Weights of a small encoder-decoder image transcriber: batches of 64.
Rows from block 3 of the text decoder, named by matrix and row number. Rows with one number belong to one attention dimension. Each number is 128 + 24 x the weight over the matrix's rms, rounded and kept within 0 to 255. All counts start at 0.
# v: attention query, key and value (stacked) (decoder.blocks.3.attn.qkv.weight, 768x256, the v third), inputs 215-255
# proj: attention output (decoder.blocks.3.attn.proj.weight, 256x256, transposed), outputs 215-255
v.19 [133 215  45 132 162 122 151 135 134 128 133 125 113 126 148 157 125 152  94 126 116 125 152  90 129 148 161 117 131 127 137 126  84 126 137 119 126 109 157 177 116]
proj.19 [154  52 145 133  97 130 113 118 149 183 185  86 137 127 132 119 137 109 155 124 158 160 137 133 120 141  66 165 152  77 127 113 136  85 108 180 130 143  82  88 133]
v.20 [129 118 111 131  94 108  91 116 122 149 128 131 166 191 118 144 128  96 120 125 106 131 138 114 102 133 129 163 128 131 176 160 120 130 114  54 125  89 128 130  82]
proj.20 [151 141 143 127 174 124 160 124 142 105 102 130  80 111 142  98 141 136 116 142  95 143 129 161 150  89 143  90  82 113 116  99  96 132 128 210 127 161 151 145 156]
v.21 [127 109 130 132  97 131 136 115 131 155 111 122 111  64 138 163 125 119  75 144 174 132 135 128 135 116 117 167  85 116 139 131 201  66 121 124 118 116 172 129 111]
proj.21 [110 128 113 127 133 144 131 126 118 121 126  90 161 165 136  90 142 133 131 127 141  98 113  68 129  89 175 126 149 129 124 126 112 175 131 131 114 148 123 128 124]
v.22 [102 120 142 130 152 175 124 144 166 162 124 119 128 119 130 128 149 135 114 126 134 143 129 123 146 171 121 135 149 133 145 140 139 190 127 117 105 163 112 117  99]
proj.22 [128 198 118  96 108 119 170 112 115  56 149 145 117  99 133 142 130 141 142 148 156 132 127 134  90 130 166 115 140 100 117  90 136 153 156 107 130 176 144 134 134]
v.23 [156 132 109 129 137 123 124 122 130 151 147 132 124 112 151 162 130 129 117 102 125  42 196 115 151  89 149 121 141 128  60 144 123 112 150 141 211 153 150 114 117]
proj.23 [ 93 111 142 131 114 137 144 133 130 113 121 149 167 140 119 173 106 118 118 158 129 122  84 125 120 153 101 131 104  80 138 131 128 116 113 112  84 122 107 136 106]
v.24 [112 148 148 144 129 115 127 143 133 144 125 134 140 121 127 112 139 133 108 139 112 125 138 150  78 133 132 127 119 116 106 116 114 125 121 116 130 122 122 128 140]
proj.24 [103 104 123 128 141 114 151 128 134 132 134 123 124 154 173 127 127 125 150 127 122 114 151 159 120 140 130 111 135 146 105 122 145 159 156 150 113 126 129  83 113]
v.25 [122 128 178 103 145 152 121 124 117 123 113 122 117  89 125 101 108 133 131 174 113 120 134 137 124 157 171 105 153 140 149 134 109 149 121 141  86 102 137 108 106]
proj.25 [109 134 103 167 128 125 120 128  98 129 137 169 135 128 135 141 157 110 137 126 128 114 129 151 119 122  96 118 124 131  95 135 141 111 128  94 142 160  72 126 139]
v.26 [143 107 146 141 121 141 123 115 124 124 125  92 168 106 111  90 117 143  51  69 133 127 146  96 111 187 142 116 171 126 146 120 156 159 140 143 131 126 111 121 132]
proj.26 [ 87 129 127 121 135  92 127 136 124 153  98 112 109 115  87 141  83 114 127 182  64 179 114 180 134  75 151 111 132 166 136 139 128 124 121 128 124 118 121 121 139]
v.27 [117 161 111 158 138 146 123 150 139 129 143 123 152 113 107 154 118 135 129 140 149 126 123 119 127 121 119 146 126 110 128 126 124 103 112 126 127 119 127 128 132]
proj.27 [131 125 114 120 120 127 116  94 101 104 114 146 129 109 140  98 137 131 166 131 135 122 111 124 135 135 144 122 139 131 141 137 125 182 128 123 119 132 126  91 138]
v.28 [139 167 150 115 156 134 127 153 124 124 127 104 100 125 158  92 138 127 115 122 128 130 105 125 138  98 128 141 143 149 124  81 100  83 122 130 109 136 133 128  69]
proj.28 [131 121 139 139 156 123 127 101 126 129 163 134 124 126 128 135 114 126 135 124 129  97 144 123 123 152 125 153 128 118 109 209 143 129 100 116 123 130  93 115 150]
v.29 [ 95 129 171 130 155 120 145  88 141 117 142 154 125 132 164 120 138  77 133 123 126 149 117  40 150 143 131 117 137  98 122 134  96 131 123 140 218 161 154 116 122]
proj.29 [130 159 107 130 127 122 106 148 100 114 130 117 130 137 208  85 139 103  66 134 114 132 111 233 109 130 154 148 136 144 131 103 130 133  66 100 106 119 120 116 147]
v.30 [113 142 133 127 132 149 129 169 126 127 126  97 157 106 125 109 141 139 140 167 115 116 138 191 129 132 133 131 133 131 105 156 139 156 123 124 121  81 134 124 114]
proj.30 [120 116 124 167 142 138 127  87 121 107 122 143 137 124 148 150 103 162 128 136 161 174 137 123 135  99  87 109 129 136 133 127 159 166 126 120 120 116 131 112 158]
v.31 [136 117 124 129 126 127 131  95 128 126  78 103 108 141 117 126 113  98 158 133 130 125 174 110 122 133 133 148 119 101 146 178 142 119 137 144 158 113 140 126 113]
proj.31 [129  75 170 133 105 147  81 181 112 122 140 138 120 117 139 151 127 146 130 137 103 128 100  93 146 134 107 123 126 153 138  94 123 134 101  80 153 108 115 146 128]
v.32 [119 152 121 144 130 152 119 122 133 126 133 140 132 117 117 111 126 105 139  35  56 134 129  89 118 129 108 121 121  97 126 156 110 112 125 135 112 125 106 178 119]
proj.32 [141 102 152 112 136 125 130 119 160 122 142 133 119 116 118 141 116 140 127 177 122 137 133 126 174 131 131 123 128 111 111 114 135 126 113 151 140 173 118  98 137]
v.33 [ 83 135 109 128 129 158 114 147 146 141 125 106 102 110 132 101 147 132  79  97 148 131 139  71 128 126 128 148 139 123 188 126 126  71 111 190 194 106 133 120 131]
proj.33 [ 89 108 148 136 156  92 122  94 149 124 127 107 135 154 119 123  88 163 120 126 146 111 143 133 131 125 137 143  99 132  94 117 101 116 106 125  78 113 128 128  97]
v.34 [120 152 181 110  94 136  98 102 173 132 120 117 125 142 114  89 116 108 176 112 138 103 103 155  94 106 126 149 193 150 142 200 128  95 131 125 103 177 127 126 103]
proj.34 [148 126 104 131 184 118 168 128 133 127 151 195 137  90 144 132 123 173 125 138 116 117 121 137 135 115 130  36 131 105  98 126 156 148 139 111 114 121 123  91 126]
v.35 [136 101 129 150 142 131 125 100 120 124  84 129 112 122 144  98 120 107 147 147  97 126 185 140 111 120 112 118 129 128 138 122 111  91 155 105 167 158 151 115 126]
proj.35 [128 124 128 137 134 120 130 149 119 109 149 131 178 150 131 160 128 158 129 136 134 107 110 117 143 137 132 129 123 123 194 136 142 170  97 125 127 109  43 163 136]
v.36 [127 103 127 108 156 129 120 120 146 144 136 142 127 116 129 149  95 120 140 130 126 160 128 165  31 144 172 105 151 128 130 129 103 127 131  58 111  96 130 106 165]
proj.36 [113 126 128 111 137 131 132  94 129 127 150 128 130 129 136 125 148 126 133 132 104 136 134 147 174 121  99 142 122 149 180  93 201 135 104 126 141 150 130 129 123]
v.37 [112 113 130 135 122 132 126 133 154 113 125 132 111 120  96 106 125 129 123 179 200 128 126 191 130 125 103 130 131 110 150  82 102 134 123 129 116 164 121  91 124]
proj.37 [156 129 131  90 139 105 119 101  82 116 117 102 129 133 129 154 125 104 129 137 125 146 157  86 113 153 142 179 126 145 129 136 182 119 157 131 144 119 134 125 122]
v.38 [162 160 123 131 139 141 146  83 130 112 125 143 175 114 145 124 128 125 148 121 153  62 130 188 123  95 161 119 109 123 156 141 130 153 149 142 139 135 149  67  95]
proj.38 [160 127 130 135 106 133 132 137 136 109  77  85 133 105 126 167 117  96 126 130 154 121 105  88 134 129 119 122 135 130  96 130 129  47 127  66 182 136 144 137 102]
v.39 [ 95 146 154 114 104 157 135 130 150 103 103 118 116 129  88 140 136 131 122 124  84 157 129 118 141 130 143 153 107 127 104 129 128 139 130 118 158 125 143 125 162]
proj.39 [142 127 112 177 124 128 104 112  67 123 149 116 131 126 130 118  51 161 176 124 166  99 129 127 105 142 145 135 121 125 170 156 142 126 126 154 140 171 130 110 117]
v.40 [114 200 129 120 123 181 139 125 112 117  93 105 119 115 126  79 128 120 130 114 134 127 119 171 137 129 119 127  81 120 130 134  93 151 122 103 128 111 117 164 128]
proj.40 [163  79 123 129 125  98  89 124 123 129 145 100 105 136 126 176 143 112 106 115 141 129  91 118 114 131 102 132 114 114 112 129 171 135 128 170 130 185 138 112 147]
v.41 [128 125 177 129 146 170 204 140 119 179 124 109 128 151 105 149 149 150 134 121 128 110 161 112  97 156 132 142  97 145 123 156 102 155 124 167 128 119 127 114 127]
proj.41 [127 155 159 131 129 112 111 111 164 131 126 125 105 113 141 142 130  86 131 168 125 130 120 138 155 103 140 126 153 122 116   9 159 154 179  52 151 126 113 103 131]
v.42 [140 176 190  84 157 149 146 151 116  98 120 101 131 126 113 139  78 118 138  95  89 130 129 190 133  84 175 127 109 139 131 137  85 136 110 117 130 120 137 147 124]
proj.42 [136  89 168 135 106 118 111  97 131 128 110 163 107  91 126 138 139 129 101 121 174  54 123 103 138 186  92  95 114 137  88 135 129 103 130 106 130 130 112 129 147]
v.43 [138 128 137 137  74 125 140 156 127 126 131 153 126 133 127 121 135 127 127 106 128 118 167 139 132 141 139 112 127 128 130 128  94 104 130 100 109 183 133  90 127]
proj.43 [122 158 112 170 131 123 144 128 126 136 126 114 167 115 131 113 146 159 127 133 131 119 120 116 118  98 127 118 123 140 122 136 142 129 120 130 157 120 116 123 115]
v.44 [141  73 119 131  93 128 181 139 123 124 105 183 129 142 127 129 125  97 108 135 102 142 122 211 132 121 112 125 130 127 124 131 131 209 160  95 129 100 118 167  89]
proj.44 [144 177 148 110 154 166 157 147 117 115 129 128 138 123 137 162 135 133 167 136 149 113 127  82 106 153 160  84 132 126 110 133 133 104  97 127 127 129  90 148 163]
v.45 [158 175 116 129 122 143 126 121 176 126 127 116 136 153 100 130 146 106 123 126 124 159 144 148 134 120 128 121 123 148 144 148 176 134 109 129 150 167 161 111 130]
proj.45 [133  82 132 133 125 146 104 127  95 155 100 111 129 117 161 107 125  85 131 169 104 125 110  80 117 117 123 132 128 133 128  97 138  87 116 153 130 104 123 120 106]
v.46 [135 126 109 151  95 152 140 177 114 109 108 125 135 121 172 133 148 101 120 127 115  56 120 166 145  40 113 131 134 175 132 200 139 133 128 131 169 166 126  96 107]
proj.46 [ 98 111 152 136 107 144 113 120 170  96 126 139 141 132 127 118 122 137 110 125 142 129 130 101 128 173 129  85 126  73 119  96 127 190 136 129 132 123 140 122 136]
v.47 [145 146 137 127 184  67 135 145  76  95 158 131 106 139 139 108  77 126 136 155 138  33 117 118 133 156 120 154 125 112 160 110 126 125 119 162 122 152 133 132 130]
proj.47 [143  76  96 135 128 128 106 138 144 201 126 140 178 115 143 121 133  99 126 150 105 183 127 116 167 113 105 130 147 134 102 184 145 135 120  97 145 132 172 138 111]
v.48 [199 151 114 105 119 108 132 192 159 121 128  90 125 143 148 127 121  80 102 122 116 121 128 107 113 122 114 107 128 161 141 124 118 108 122  95 111 152 122 141 137]
proj.48 [123 112 133 137 137 126 115 100 135 135 121 124 124 138 142 130 131 153 145 132 109 141 170 144 151 159 155 136 142 132  81 139 150 123 143 151 153 128 129 154 127]
v.49 [139 129 120 127 125 117 124 161 112  90 113 137 130 163 123 137 142 128 100 131 115 120 129 130 124 129 165 105 159 155 125 127 120 154 141 146 132 135 132 111 129]
proj.49 [128 136 118 136 188 138 113  82 131 126 135 110 135 129 123 133 131 123 122 156 143  79 116 132 141 163 144 120 106 119  99 129 120 114 107 134 110 117 133 121 123]
v.50 [111 138 128  89 147 133 139 146 167 129  93 121 111 140 155 131 127 133 146 140 134 100 129 126 128 128 127 117 214 143 103 131 122 119 128 128 135 115 101 155 129]
proj.50 [127 123 121 140 127 128 129 136 132 174 135 167 118 122 103 116 110 122 125 181 114 144 118 173 125 176 138 128  82 128 126 157 135 123 177 187 103 130 128 100 146]
v.51 [171 182 137 121 144 109 205 120 155 141 142 124 105 175 130 114 131 121 137 111 129 120  86  94 104 144 141 128 137 154 160 107  98 101 119 124 115 128 147 128 126]
proj.51 [124 129 113  87 133 137  85 138 143 169 129 170 139  82 124 128 110 132 128 169 133 140 127 139 118 120 148  98 109  60  71 127 133 151 121  96 138 104 123 122  77]
v.52 [129 123 123 125 127  93 130 112 131 160  98 128 130 128 141 138 181 163 110 132 108 184 121 168 105 129 127 107 129  92 128 129 128 143 143 102 131 141 167 130 130]
proj.52 [135 125 134 105 111  89 115 149 112 122 185  97 125 122 168 117 133 107 124 128 113 110 164 134 148 130 135 105 120 146 146 127  94  94 113 123 127  92 122  95 107]
v.53 [125 138 118  96 138  97 138 128 139 125 127  90 107 113 154 152 112  78 113 122  52 177 126 144 123  87 125 132 141 124 117 173 145 180 128  82  80 113 128 157 115]
proj.53 [121 131 130 120 155 197 127 130 116 159 152 156 138 129 136 125 123 127 200 124 152  41 126 109 118 135 141 128 138 119 142  89 136  97 112 209 137 131 142 116 136]
v.54 [162 123 150 140 136 115 138 137 130 127 151 148  95 129 105 147 136 129  89 130 129 126 122 144 119 180 110 127 124 131 127 138 146 137 136 156 123 129 130 131 148]
proj.54 [ 92 115 144 130 126 178 108 129 130  89  88 115 145 161 125 117 104 122 128 124 177 114 174 137 131 108 105 128 132 126 164 167 131 145 117 128 130 151 129 113 128]
v.55 [133 169 123 147 102 132 153 129 102 142 121 128 169 108 126 210 166 143 124 144 135 114 119 184 210 134 132  88 197 158 123 117 149 154 102 141 130  98 113 154  74]
proj.55 [122 101 131 127 153 130 126 106 128 126 115 137  20 125 127 125 125 121 147 149 116  94 141  69  55 145 115 172  97  95 130 124 131  98 110  82 113 153 181  83 130]
v.56 [147 113 170 136  90 136 153 115  83 161 129 106  97 129 157 182 128 116 132 159 126 131 189 108 150 129 117 120 124 139  67 176 127 104 137 134 128 133 147 165 128]
proj.56 [126 137 129 134 130 152 116 154 120 128 132 125 144  94 121  76 181 137 134 130 124 113 101 124 121 118 111  89 120 109 131  48  64 119 127 131 131  59 116 117  86]
v.57 [128 129 149 126 128  92  95 140 128 111 158  55 128 143 132 120 130 104 141 166 148 218 108 129 128 123  93 143 182 158 136 129  84 102 130 182 155 134 125 107 126]
proj.57 [159 129 159  86 132 142 137 125 126 131  57 138 110 121 128 135 114 142  42 139 141  75 170 128 155 134 143 142  85 110 119 123 115 168 124 104 120  84 117 131 183]
v.58 [148 130 101 124 129 156 112 128 142  93  83 162 125 142 122 115 116 127 139 128 163 103 113 101 131 126 124 129 139 127 115 122 106 128 126 134 128 134 133 116 172]
proj.58 [143 111 128 123 129 127 156 124 128 128 181 106 106 119 127 144 169 115 135 143 140 158 140 128 159 125 129 154 129 131 163 123 155 116 129 115 111 145 124 151 114]
v.59 [122 196 126 114 132  94 104 138 112  99 137 116 128 115  85 135 130 126 109 159 135 100 132 140 114 137 130 127 156 169 159 135 119 193 122 120  53 158 126 121 117]
proj.59 [ 98  90 140 165 121 146 147  74 109 122 123  96 124 116 211 122 128 164 175 100 122 134 112 150 104  72 138 112 199 120  79 190 166 124 129 171 127 120 127 138 150]
v.60 [126 127 136 180 126  65 122 142 123  88  70 128 113  92 134 107 146 149 125 128 136 141 139 111 114 126 106 118 105 134 119  86 143 136 120 143 124 144 130 190 104]
proj.60 [130 101 152 124 134 157 133 137 160 128 143 130 139 167 131 158  96  98 129 130 122 132 134 145  93 159 132 154 152  89 127 181 118 138 129 130 125  96 115  72 120]
v.61 [149 120 131 136 125 128 122 138 102 147 110 164 147 124 132  88 117  90 151 157  89 154 132  55  85 122 179 117 108 103 119 101 128  40 129 206 128 133 120 117 165]
proj.61 [131 157 134 130 127  72 122 129 140 147 175 134 139 102 105  98 155 149 130 128 115 129 130 161 107 145  86  53 140 128 116 131 160 122 127  87 134  96  87 195  69]
v.62 [153 134  88 141 122  76 139 130 100 164 122 151 146 126 135 127 123 150 116 127 118 145 105 196 188 171 154 163  98 132 156 126 125 149  83  77 152  73 158 123 123]
proj.62 [174 100 193 130 161 143  90  81 129  57 154 128 187 143 120 152 132 146 117 122 125 118 125 107  83 116  76  33 148 157 108 117 165 120 132 110 124 158  71 100 121]
v.63 [135 143 138 176 124 169 120  88 127 102 127 119 121 173 129 135 100 127 128 115 118  81 131  88  83  80 143 114 176  91 105 126 113 135 118 148 141 119 142 133 132]
proj.63 [103 130 132 118 167 116 203 126 135 122 113 134  80  80 115 132 123 126 120 131 114 131 124 151 148 132  85 183 127 129 147 121 108 128 139 123 138 157 172 115 117]
v.64 [104 133 122  88 169 132 138 165 130  96 132 116 130 188 129 139 101 117 113 121 125 114 121  83 125 157 118 125 124  90  81 119 130 126 140 128 133 140 106 185 181]
proj.64 [185 139 159 101 136 120 128 127 128 151 134 151 127 143 115 135 130 112 156  97 125 129 152 144 138 130 105  97 142 131  74  94  96 154 140 136 121 136  79 127 128]
v.65 [141 151 130 116  90  78 123 159  97 110  80 158 145 115 111  95  97 123 131 133 128 143 117 138 132 136 134  95  82 134 113 129 124 145 183 120 110 136  55 130 128]
proj.65 [ 84 106 160 137 159 176 155 119 111 139 122 125 128 136 100 141 185 123 131 118 150  98  98 133 111  72  84 126 132 104 109 151 165 144  52 120 156 111 142 128 109]
v.66 [105 131 130 138 109 150  98 127 147  81 139  98 136 156  83 127 154 122 148 131 169 120 135 132 100 127  95 124 132 120 110 125 136 130 145 139 123 140 141 110 116]
proj.66 [126 137 143 151 128 119 195 139 144 134 119 140 135 123 190 112 124 118 128 127 105 114 134 143 143 127 128 138  88 126 159 127 110 137 133  98 149 136 131 158 133]
v.67 [132 135 144 116 148 123 118 121 179 138 136 119 110 114 153 109 162 150 135 145 144 123  74 142 162 100 128 140 172 169 106 118  90 115 155 148 148 133 127 122 142]
proj.67 [128 130  87 111 131 129 136 128 137 122 136 128 129  96  71 120  96 138 132 119 137 112 135  77 113 169 130 128  79  94 129 158 134 109 170 102  89 123 153  98 117]
v.68 [158  87 166 102 129 169 112 121 129 140 112 134 190 127 126 174 119 119 117 131  99 108 124 127 110 133 144 112 102 128  83 134 138 151 168  94 152 138 156 216 129]
proj.68 [125 167 128 122 119 117 126 145 123 146 125 130 125 127 126 108 106 144 129  92 173 138 128  99 123 145 133 130 144 139 134 125 138 136 174 127 129 133  91 132 116]
v.69 [104 140 158 116 104 133 108 121 127 128 113 175 126 121 116  72  87 121 100 152 109 116 141 133 134 122 147 121 163 118 142 104 134 124 137  72 152 159 100 124 123]
proj.69 [122 132 128 147 125 141 127 133 134 124 123 107 121 145 149 132 194 109 133 138 102 130 123 128 131 132 127 143 177 177 127 140 130  77 125 168 129 112 154 134 158]
v.70 [151 116 144 113 130 119 101 101 183 130 133 130 139 126 126  55  69 141  67 115 116 154 150 174 117 115 164 131 120 129  99 116 124 134 134  89 100 139 160 124 115]
proj.70 [ 76 107 125 154 138 125 179 218 120 156 134 110 178 117 131 145 136 154 179 104 142  82 101 122 128 103 110 146 144 155 162 137 128 116 102 149 156 127 110 135 153]
v.71 [119 151 172 198 104 142 134 141 127  90  87 128 112 129 143 134 130 179 157 134 225 105 148 141 168  59 142 108 109 138 139 127 120 123 141 133 137 133 123  63 123]
proj.71 [130  94 127 124  93 127 136 127 196 150 138 104 114  96  72 106 124 116  75 127  70 117  91 100 150 164 130 136 135 149  98 144 119 127 117  95 142 105 127 145 155]
v.72 [127 113 140 102 128 138 124 213 125 113 135 131 109 175 128 126 124 129 120 125 131 128 125 130 119 181 127 125 149 129 138 163 129 121 126 129 154  90  86 130  57]
proj.72 [142 125 127 128 144 113 143  97 108 123 119 160 117 124 140 126 158 112  97 154  94 129 106 154 154  90 124 107 155 176  89 121 113  89 106 172 133 121 144 135 116]
v.73 [199  84 169 140 121 141 115  76 124  84 125 116 112 109 117 126 135 153 149 111 167 102 130 124 119 122 136 144 207 157  99 131 146 140 113 160 118 128 128 129 128]
proj.73 [118 164 137  82 127 126 141 114 126  71 100 157 121 164 119 168 170  82 127 127 154 136 150 168 110 146 109 143 128 121 121 109 114 140 195 101 133 184 141 140 140]
v.74 [159 129 183  95  94 111 136 143 126 186 134 143 119 131 104 129 180 144  90 144 127 139  90 161 150  97  89 160 115  80 104 165 151 154 127 121 122 132 130 124 135]
proj.74 [123 112  78 138 152 161 115 103 149  79 114 138 127 150 118 108 104  88 163 126 123 132 159  34 131 113 157 108 114 137 137  51 129 157 149 129 139 148 122 129 124]
v.75 [125 155 113 122 121  98 131 160  95 129 119 117 129  90 112  66  88  96 132 141 137 134 110 155 115  70 134 120 117 128 129 131  90 154 137 130  96 140 127  74 125]
proj.75 [147 114 131 137 130 165 194 117 153 160 164 134 135 128  93 127 150 164 144 134 109 137 167  98 170 128 126 137 152 129 134 115 134 127 126 131 189 123 124 127 160]
v.76 [121 113 143 132 133 114 125 130 136 165 133 125 130 120 141 131 127 129 134 137 152 171 128 136 101 131  82 133 128  90 146 109 189 128 150 155 107 118  96 124 152]
proj.76 [117 131 130  88 142 120 134 128 108 125 115 150 110 133 120 107 130 115 116 117 111  91 116 118 117 114 148 110 130 136 128 192 110 171 113 132 148 102 137 109 137]
v.77 [ 99 143 129 110 100 166 122 129 142 127 153 130 128 151 132 141  75 129 128 151 143 134 128 167 128  97  53 165 127 126 104 108 127 143 124 168 110 149  88 135  87]
proj.77 [144 142 134 112 175 128 142 144 128 124  57 114 123 130 150 112 161 117 132 134 104 154 146 107 100 130 186 110 122 134  88 139 128 113 116 129 127 133 139 137 134]
v.78 [130 130 176 133 126 118 127 141 112 129 105 119 163 120  96 122 120 124 167 140 114 144 120 146 100 133 130 162  98 116 132 100 124 154 105 130 126  93 153 176 122]
proj.78 [166 123 127 138 117 116 128 132 149 110 140 130  92 141 136 132 172 163 112  68 152 124 112 120 146 157 112 169 138 126 121 153 143  77 167 127 145 159 113 122 172]
v.79 [153 166  97 147  89 156 139  75 131 111 146  91 138 120 127  69 131 129 117 124 117  65 137 155 120 108 128 104 131 156 132 108 129 102 128 127 117  91 144 158 122]
proj.79 [ 99 105 116  90 134 120 118 194 126 127 140 129 131 130 112 187 137 121  97 122 187 187 123  96 103 117 109 158 111  92 150 140 139 126 116 162 136 152  86 125 113]
v.80 [176 139 132 150  59 132  74 152 193 127 163 128 129 137 133 131  92 148 109 166 193 128 145  79  72 127 157 114 160 121 126 190 126 103 130 138  91 140 152 147 106]
proj.80 [ 77 113 121  59 128 162 235 133 127 126 124 135 103 154 118 129 162 118 153 127 127 139 118 154 165 151 129 163 173 134 120 143 171 113 160 129 136 173 101 128 138]
v.81 [121 116 141 130 127  93 147 120  95 128 102 163 124  83 123 126 192 192 116 168 118 132 112 186 102  75 133 131 111 149 160 123 134 142 127 115 121 125 120  97 129]
proj.81 [134 105 123 124 131 163 151 123 129 125 145 120 127 132  87 132 111 107 157 134 125 125 146 133 117 159 114 116 128 102 112 128 141 183 133 132 128 128 109 112 122]
v.82 [154 124 141 128 128 131 138 115 121  84  92 106 131 130 124 126 132 102 129 120 167  91 147  68 132 125 135 139 126 117 166 177  94 162 106 133 104 126 140 148 125]
proj.82 [149 125 104 137  90 138 150 127 128 142 121 127 110 112 126 141 139 141  75  95 115 113 114 159 192 124 119 176 118 140 123 128 115  90 118 127 128 119 160 145 125]
v.83 [125 153 117 112 128 108  88 103 146 140 125 186 145 112 133  97 138 120  85 145  79 137 149 146 126 132 131 122 138 132 108 126 128 138 107 111  85 128  94 177 158]
proj.83 [116 166 182 131 114 140 152 146 134 156 136  63 129 138 116 117 166 134 131 127 161 135 128 127 110 156 130 114 136 121 150 133 131  60 168 130 170 125 116  85 137]
v.84 [135 128 106 149 128 170 120 130 122 128 128 135 167 142 109 137 124 165 134  98 138 144 179 123 151 121 120  74 102 143 125 124 135 156 132 137 143 150 105 128 144]
proj.84 [119 127 158 123  89  79 129 132 124 127 135 102 131 104 109 127 107 145 158  94 109  92  92 107 117 138 131 132 123 169 104 158 139  90 118 131 132 123 129 141 121]
v.85 [127 110 130 101 127 136 144  82 144 156 154  59 104 126 120 155 131 143 110 143 137 117 120 129 139 144 121 125 158 125  78  94 125 144 160 114 134 128 169 193 196]
proj.85 [141 160 130 141 125 152 135 135  98 141 105 183 114  74  93 128 119 185 165  90 150 112 109 121 107 119 115 145 104 114 114 148  74  56 114 170 122 130  99  77  45]
v.86 [151 129 128 112 137  73 121 145 113 155 125 129 121 116 132 122 168 147  51 128  60 127 128 117 119 127 115 185 138 142 137 113 145 132 127  81  99 130 120 198 134]
proj.86 [133 135 144 143 143 136 126 120 181 112  98 138 131 118 127 132 108 112 142 158 162 147 155 101 134 138 133 136  77 114 168 135 134 126 148 163 126 102 100  64 130]
v.87 [131 149 170 127 138 158 113 143 129  96 130 139 121 155 126 163 115 126 119 115 114 129 100  97 120 127 128 136 168 172 136 165 111 180 123  53 138 134 133 142 142]
proj.87 [142  92 125 117 180 119 123 106 109 128 167 132 125 169 135 108 178 128 133 131 136 159 143 129 137 128 134 117  77 128  99 103 158  98 111 137  89 200 131 135 132]
v.88 [129 131 151 107 138 124 112 137 137 136 100 136 140 198 143 136 151 150 147  82 145 146 149 154 136 111 119 109 123 128 127 114 128 108 123 128 137 121 160  83 133]
proj.88 [139 127 110 100 133 150 147 130 100  81 140 120 135 116 113 101 140 126 123 126 118 127  96  87 113 122 152 126 137 115 156 124 127 166 129 103 122 112 133 126  95]
v.89 [136 121  78 117 134 145 160 129  92 137 109 100 184  99 123 133 123  91  88 127 120  98 135 127 138 197 142 128 127 127 145 135 141 128 139 113 166 130 106  89  87]
proj.89 [170 139 132 129 118 141  77 126  85 125 130 187 113 129 126 160 138 147 221 133 138 100 128 131 129 146 140 106 149 128 124 135 114 113 106 127 118 102 176 164 103]
v.90 [111 141 180 163 127  87 119 134 123 123 107 135 136 125 127 116 128 127 119  60 175 124  95 135 179 130  87 179 127 125 139 122 130 145 119 133 129  92 126 116  83]
proj.90 [145 113 145  95 105 124 147 116 117 120 121 120 110 132 125 154 128 112 172 199  94 132 128 142 102  76 189  51 137 102 128  98 118 164 129 106  99 135 134 128 142]
v.91 [168 127 130 133 149 192 111 134  61 124  76  41 140 130 120 139 127 181  96 152 113 121 126 166 114 167 127 104 115 144 133 144 119 130 138 104 153 125 129 137 132]
proj.91 [127  79 119  87 133 122 154 129 123 132 119 182 105 131 136 141 130 126 117  71 140 149 134 130 124 105 110 156 173 142 116 130 129 143 127 152  98  90 113 139 110]
v.92 [126 127 127 133 117  82 153 141 111 126 140 125 121 162 126 124 127 142 192 132 135 138 166  88 117 130 113 107 127 125 147 140 125  72  97 134 132 124  65  94 128]
proj.92 [133 108 134  97 149 143 113  87 135 113 124 132 132 111 127 117 143 109 108 118 101 139 116 179 164 111 133 144 125  90 127 132 114 154 144 121 128 129 180 169 143]
v.93 [111 152 128 135 148  91 137 122 127 136 112 114 144 136 142 148 154 132 148 105  98 138 132 137 121 140 127 113 129 110 131 127 118 162  94 136 188 101 124 115  82]
proj.93 [127 104 134 117 124 144 103 136 117  66 120 137 154 141 147 127 105 142 127 165 129 112 137 143 116 112 125 129 165 150 152 128 126 135 125 127 101 161 130 119 150]
v.94 [144 134 140  92 105 107  89 141 102 139  79 114 142 129 174 126 157 166 145 156 117 127 144 133  96 136 131 137 132 127  18 120 171 102 174 121 114 139 110 151 164]
proj.94 [154 131 114 166 105 152 168 122 145 100  86  85 122 124 155 127 122 148 128 130 125 127 142 109 144 131  93 141  96 172 209 121  86 126 166 128 148 113  94 127 114]
v.95 [109 127 141 115 153  86 127 100 130 122 143 129 105 113 180  90 120 103 158 130 146 121 127 140 110  90 121 178 121 161 127 112 120 129 116 142 127 150 102 119 124]
proj.95 [133 126 129 134 127 160 126 118 128 134  96 160 173 153 129 152 128 132 120 119 129 131 128 128 132 159 152 105 123  95 130 121 101 136 114  78 137 112 142 117 121]
v.96 [151 107 150 121 157 146 121 123 103 117  82 132  96 126 138 111 165 135 125 138  62 169 128 131  95 143 115 108 135 128 115 104 124 147 125 137 136 124 114 108 141]
proj.96 [106 135 123 127 127 137 125 141 129 121 135 139 150 147 133 113  95 170 115 108 159 137 131 196 125 105  83 127 138 157 142 130  87 130 117  95 129 128 116 209 139]
v.97 [188 134 135 162 150 176 112  99 168 127  84 123 123 137 153 115 131 124 123 126 122  71 152 146  78 130 117 147 123 141 107 122 135 155 140 105 107 145 128  98 122]
proj.97 [130 134 122 132 116 134 128 186 148 135 153  92 146  99 113 121  85 139 130 107 136 135 121 133 131 128 170 144 119 117 174 136 139  95 110 139 117 118 128 132 105]